From a checkpoint of a small image classifier: 40-pixel images.
Rows from block 9 of a small image classifier, named by matrix and row number. Rows with one number within an expert belong to one neuron, the router's apart. Each number is 500 + 40 x the weight over its row's rms, rounded and kept within 0 to 999. All counts start at 0. Numbers have three digits each.
Before each expert's rows are labels from the 100 images, of 14976, where the router gives the expert most weight on average: "top examples" is what is common among them. Only what is clearly more common there than usual is listed. The data: rendered scenes of coloured solids on a plain floor.
# router: router (model.blocks.9.mlp.router.weight, 32x192, trained with AdamW), inputs 128-191
# up: expert up (model.blocks.9.mlp.up, 32x192x192), inputs 128-191
# down: expert down (model.blocks.9.mlp.down, 32x192x192, transposed), outputs 128-191

# expert 28
top examples: pink object; its colour: pink
router.28:477429510541454550550436479506474471533413530506457440594496406480450511492602537504537441539422457469482474478485572485525473498504543518453453543498432550477468522462432501452472439455464487
up.0:510624591512454502494515440550465493520464513573545465444447414487463486440463516451527593454480557530514428586479453574552565507526431487521553584556469485528500468505571479442485536502534442
down.0:475501506436508438508513572561515442498472551482517487527499504488455501482426509559493514510561466432520396559415404417565490484483524500516548545442490482540530536454512502516559551477491480
up.1:367541541490446476513511468589486494437458516542493439532460491534482451514452531468575494459543518505459533517524501564469415451458424520479497496526508496550523524520552420511459542541472506
down.1:480509548522536436525462470497469474523606517541572479457477391525460491499501549542576506517488498502450513564561389444533435480523487475517506487476443477555505498492467555528486513515466458
up.2:555490489535454550430494501467508511537577494521482470428397468456446513503507472511442490478488545511492474438511467511553515555466464536565490452474448438514460479535513537479449529434519512
down.2:532554520501553501474461391482473492473427576424508503508485534495560564427460519610449502527486565480473471554531504512520467517487609501478514450550584504499592519530507468560501479518523518
up.3:551502489540503510398476522555544506545563497517543468605561522554564399512470471474540527460529514519506527491493485423474470474490486532524540416511489590437536486489539515485526477504500450
down.3:452456493568544443566509475400514491522526473525469516489548499510478496407490592525446472496479524472485483472532585435543473461544471444453465497512523453475523540576467521522571573452481542
up.4:448516538429476488488508546436574458558480550513539494558477500525465529487443500500423545425472501509485514534466528470525506540493465560509519499514504550563524476470497521551547488437550495
down.4:476457504445569566441512473491564580464544418527492464483512493467514435546508580415508468520487584539543482534456465517454501466558497488518514479517531528455479520602485569496469513537500508
up.5:501482506474480448466496533545513498507473540546556473507508524500550526549547529501485523423532485514474495484556539527529473465504527419566506511420588467413511472484493441488556505452458515
down.5:492473478493465496464547490518479526473457512442509456484481555413489588480454432474493532490459473496422502506459582462436539562544506488574556506436482476580597509557471463476425559485505468
up.6:568516513417457405477540469480495496470473475488465424448545504481485554457509538576514521551542463566451581524549525547517444456428526476524453537421492494494532445436406522455500461487486438
down.6:430577442457521452472527507500488449467528521476528484456465539489530471487558572465484605529534505494551466482543497527483474450544514459437508427549589536496545418538521531482504498482461511
up.7:481462512451516474545582402462509575483494551509482483532492472471477520426487510474508466480535508487505521499520489535425501417556521502498542528513471536480566480503413499523526465544487499
down.7:519549540552537455569470468553504525495534439507474498444475477398429506518503456549541517480486478481559510467564483450483512561574453429514516527469475441530448462506434496481460566458490428
up.8:518491526481416464493562453519507468421451485503556492474566585488517526484465566420444592568439525481496501498468526484467484491509551502557531471467475555469509501490533493515518516482503492
down.8:529452525574485514519447474508499461521531568513462539449445442546408507481504562501533456507588556484621533407490517535431516520520529593534485495526542533496534453493495475499481546596457495
up.9:532522504495452494514494442496544475485501492522564529564478517469477450472511436549471478544489595525598424565497455536522454455453481464460455459467545486503473513545546551468444518526546465
down.9:460450443475451503530510493471519497530515536517399508535500481512566493484486570470484434520517540520469452462446537625516518490470484478439501537538487443540510493481512471396485500447443591
up.10:502501466496522501550481396437508523527527513505488445362417488512489511486456497468572577506513522530517443510535522438485501469448454468580459531567450440515550517479509544499493492601532476
down.10:433495525465495542485513531455544474495537468499413538485473500501502477514545503469543571533495472514542507558502507520494454508516496487428483523510482571540444511457564526455504504512544576

# expert 2
top examples: blue object; its colour: blue
router.2:439496403492473483473477550526476483483534544522506524493472415487522485508522519563598563490609506522523534504486502486544528493499490444558492513494597524447495526463454485491575518405510524
up.11:478517541486512547512476479478476484521536559452447430487512571510430495500536484506512467494413521507496497551520591498425568446525492482428512526568551480539523459515493588503500506507507442
down.11:530550409447577507465461442428509509387506486500561523541477485505461517428480500492487520478480552506494416493541474591461457516496489483636533565473507497458523527521467473512544493486491536
up.12:503603495532510455496527513406553573533485465470541446554512530451538487426490461519484563505487483463575516461479493540517506482523527485402528492482506495463482554460565502527499516555503507
down.12:462528526489489486495443527505584520509545525485454453472482497500529574528522545438582498523447459459484534422490527453425490511450431560549522430494597492483478453490504504525568459558445479
up.13:470409505544460431579508575497454469490486571535524482536500465485549542513502567450487503518494528489505489570535507481505527478517501493501521505434443453453469495449515491568504452480534457
down.13:528502538450565445520401453543512504491493489562479573497532546482482550503476491480553443513536519533481538505531427463485483566444485485549509524544544479477494565488486505533497422471419510
up.14:475506502556475573520516472401495475509531492564537460524567552490435510455416482483498511540490523461451565395568516521531450587475406421496512537551447447495520488552483465474522504505477547
down.14:496535510476533512526469579488565516439475551521539479453445512489565495623487452484494531444463471501508443547468566470511547577516553500469475453492508442482464496496528485469519558499551462
up.15:534446535521568506519552451473503533501437391540476539460409451454552520494481492507534543496506488447533451527511531542491484565450537573496467527435526484650515486511459450529552547465576575
down.15:503505504453493506552506477545491528511550533500521495475507552543519557506486437495460412519489489587483418491543582582504492507556555508517521397548524422469434494466484491452483492484554478
up.16:505476444541495466475421514523553456525546538548509595568511513472520500469451471590508538470545475562505568514495543503475498520529556515491562516470418515483464508595487477439556544514503550
down.16:535460474488443549550530481499571460444506426489499531436427379478504505484467490484509512482461530549429470539521492489565514524434481529457472463460513498490447448550522524470448483468446438
up.17:522512499556462526413526571520509538537534533496407463511466570454527475520457534459516556503509521527475527467431541450553536486483437522487444403503451528494458565471456464531529465502524520
down.17:582544499505553482463506484458539448462413490480592525506523448499460471548507440468485413492533544523479565535519505516512513510522528496471485561450490498493536521493539488457547537496488505
up.18:464584512510517494533443519526586570521431499540510503539461509522425497426521544546403562430641544480457547494504560520498487540505463526545531492524521499417453534547467490486590460540492457
down.18:520499492427402555512476535468496493521495425484477523467515432444475539488551490463500545470442476518525516502550510479536497558491552482528587502443450531515523491517496516512433525516468521
up.19:523521508524468507439520492529496490443474506538476443437452426431536508432494540505500539575516484509485516468485576425540490434640447447456530475441486462474500547471498536461521534469471467
down.19:460465458480504514502479535560520510523463428519575568473453512458482463476501541529495549522472522491548468485488516528557544530431556472443534464489443549499547491545449517501527474528523488
up.20:497499555513514477454464472519526536462484516523514445518546437467535513425492464466506437512553516512561503439492523524500512459456440500549532449455486538522537527614461443442576442503458428
down.20:542478500511465575466450509485467499476504497476465520505493493548470535481522477426465612499405412479477541544522487500470519465485509547509427525534497533415496500490498461515408465539550547
up.21:562494415522517501570563538500510498527479408516503627550466489480511496486527551506514501501504476539547420458453520457580476536519540456443458514500538488481537431530489466443494569497464499
down.21:434504507508459540547467486511524464503500531483420444525542420618472414513496411517551528497524460545488460505515491526473505503543520496520530497547555483619450414539515469516499502550450484

# expert 7
top examples: orange object; red object; brown object; yellow object
router.7:504463531530459474541527495457479465479414566508418483508442555479506522449526503552449486480529464479419515500479563453527499503472519468502524524541537519465433474466502541557516471491471549
up.0:494433497546518485590479509474468570505471495520532427458490501540487538494440501484532514518520457458534468513508453523495476543506511508524518509498500454497549490521457493530512482473463473
down.0:515499491506460480457502490433434492462462486414444509501492563486478557461537452450502510466459492497421462498496467550559497504436532501461474469482563543518457512438510463449529502575527460
up.1:498523533548503502442507524532504421533523454500485494491521493575488476534455479481502531507483483538397528478514424591516444486510508458411477445415445505485493500524486433524568495559543565
down.1:552517499528506510520543480528508576475543456508545488510532497506482504511528446544513485493557498548578463522508552457460544531517491566567435504535523478492528460455530527518517513418443485
up.2:423453512570466469481563503442553481526474549482505451507506496496474493479498531485490520498464498439470501543450474448564493491516428510501543545573507508495522511522457518432464458511512531
down.2:535486457484474537470503506521508471529504490551486444540504561520562500509566464536466420491467544569555548405511511515490523446477493432550469500525484510498560482448485485510531560387511471
up.3:452493457529553501508516493570462572464521445471499496555530477510487554542495467450477498566507499455478456522608474508453488526511535416520449548530481466537502486499553437479443501495436465
down.3:471539565475528495546461498432442500545449543570524490502445474575416493453506502438526457467473394513518563488406483435489518549452491498499463436534440448457579517495541495519487485533486511
up.4:467518507468424494488530511503515487468422500445530488512441578570438483497479443552457559508455465442499457506432500467523571582497557582480579548494552409567508494505513493479457531503480509
down.4:404501423417562519440445517438497495587654428502457515516530473532484467428559500509478511510487507517548508458484493453495467427517485438492489481426499440458597535499506477528577480529447474
up.5:468492536492410462508514520505545520530503554491546482480560574478562512488442474515509495432507507494465453554512566447497485513486497558516496508501513525457477457524439492449481505448483524
down.5:482495519474482411482533478481512546458430497549452506506549499516490519533498635441564493531459467504508509511499460551459500489501492518475448480597509455491535583507500494557434483482477480
up.6:520520510481508474480530521483453490485537567478444444438509408503499516440514563506430547493491510454514476458526548513482462564577491505478442537546508474589558514522452513523516529506520477
down.6:521459503533471534437529444519539546532503457522428503493539585539559520530500510530501427519529505509497563628498496513502533518486454498571486488498501560480543506434504476505505484472508513
up.7:573443428501520473492393466536476437548476472508440505475470465531538550484500419516481479519546478457503443439538531505474482548534454433469489497504438414457495478394523480431487451505476485
down.7:496516535435565552468491505451506453514574500562535474444525511425514436510507439491488501484495500460494520523503467598517542472503544511595503538457522512487514468502540462520439484492548493
up.8:474518521492460438517512495501505496547524513495469558578485407527514451520504480486537549554533492500543535470479457464435556522540527535550484470507573451453490476504493450466501445556556369
down.8:550509569472565491514535502508441495437426522479492466452499496528444477495506514475511505559571529510572479507644599518468420483504518427487565527504495459463420434489454557528456521481459512
up.9:498476466458509517503469487506532493547470469528509521437514492516506555510459540449454446474516508484572576474439474590531437520527500459492522563511499521571501482530509533472453477540553565
down.9:492437556474540499453534522475499478500488488542529469536528550522516532553526490476477548554445511486431480549555522463463502501554545476599509496518541479518477516514439520464514451486490405
up.10:438531557493479515431397516464540439507501458460546505505459467458537522504496506512449554513550522547501555520513451592503488554421437520403496538470553507484495528468491576561570532508461451
down.10:514489579520456559513482500539483476526500529484534497527453477491503504515535484505556538520470490394565516477496535517534498536552439464485473521477507474499446578520469572493498532615400542

# expert 20
top examples: count: one
router.20:494423467472455492468480507493503547518412517524527502513471582615456543517498468490517484501486538496559435565512458513469532565441507482548550474508457491558471504465485538404536497457501424
up.0:523482448547568464435490537494501501464440551495510530455474587508635506475514426485568480595469397556529516568481437524520483491459422486504533539564561475509515568422547478467519541536512518
down.0:458464452504409465495538465526542525479535432506474505491456487512525476465448538494497477527456521452435564502494461544542498484506490493548445478460484556522467544496496470521490488507535528
up.1:509481417460491538531550527470538543469506461535482493501438532498540574502538478552528531457522486567447577542474460517495464514454513610462434559477518527482518527510496573512472459459445488
down.1:457470446491521434499533484547449560467437446498519468483493549451504498433494503432541515471519517493579510457433494527530521500526500487459531537545509507543505501498548471473530498464456477
up.2:517516541481502477551571585508495451526509483530600585465492457447458514541503542529489470465475443481539470499445459527569449488504472469519461467464519493483382482505506496602515473516506436
down.2:551469475489475517498508446449491518473478560453521439533513509442551530532495511497515545603467439585458509538470446527470532492484544498456554490505479508430482546531515500529456483453533578
up.3:470472564479501578490506580470524482519444515485505525584484487547485463518422447494420514494562549467479539544446553516485411502524535556499522465529502556475469538453479516516399464468447527
down.3:475544504504503489518509477448542541451525505465545506488543430479538508464523534482616522531517518469478524423480441463488483474551545524487510523545473518425532428491563446501498537575480517
up.4:498486540514519490470484412483533414489551502488440465508535507538566502526454515515452516481567521549488554437526434514522474463566542503497493547557458539494468491549491493557480526499539520
down.4:409456501491429517432488529539509488448524550498540445507513550444474520560508438496576521483505493444549500454518419517528515464482517499507431570476461600520449478534474502498503556523487518
up.5:553506504472526527452450552438512499485470501507452476566530563481522569501490500413454514487493479461481481446514567518601445510485525496472456508498436543476512521502488531511411437498521546
down.5:472564483544505568535585444537454475460519524519457504464501428499536442474393480442509476482464531520534596453490490566462454544555520472482507585583531489479552472491479520508535560512393422
up.6:495489532530456545545533448566478494472562476482533549462437575457491470543550557564549558415545512478505473557460497499505493497519413458504449474537487503467535528467563477552513549505587477
down.6:477452432510528447492465528465512412536446483501402471499465533490452493521526463481429471434540510468556481588506513522470469452453516495402478505453556468526502541515455453547508494500503483
up.7:551475535531523488481461498450512482485452444501428494506455529512502541450528494519438493525604486509462498455441509462608534543510460493393496495532471506563484567497534554499481498533462511
down.7:461472539515534534440516436499540517523496481505458467478539489465452509461514501595473454459523518460528510511563521572528527439501519536507518503517513479479521442438515482488563555531517589
up.8:510512546550546466437517516475519504529501523462586521464493509491494488531462531572527444557500546500500516573518537468527474482540440457453470513514489542532431545442537540511542490527498479
down.8:563540497543560427534478500476511464496485510532490478490443480504420532498518526478485460538515506555483471555409529418475542554411595553478527454504500584474528519539538457515499537601515510
up.9:542541537465487572468446482521496495447471566494508484436489501476451555556583519573463451483429459464538497582524522465558522444442510508517449393515488497475528513545445526446518481523580511
down.9:456556468544565472510520550502508516533499494443493466522494524552531448519523515477593529519537521475502529520560477510531478594548540497530536498522470483473542440402502487566449452486518487
up.10:472502525522523548447504534456514500478477543505484473478453515550521502566493516471530430500489550421504517484532456540470494508527519525504505533530624491458488547597484394544498563501553499
down.10:492492502547479485516430494483498495449501558496515490517544481411496521497556513516494447531443466487536481501416580566501496549496465472462521514499571519434479470422471467524499545475556458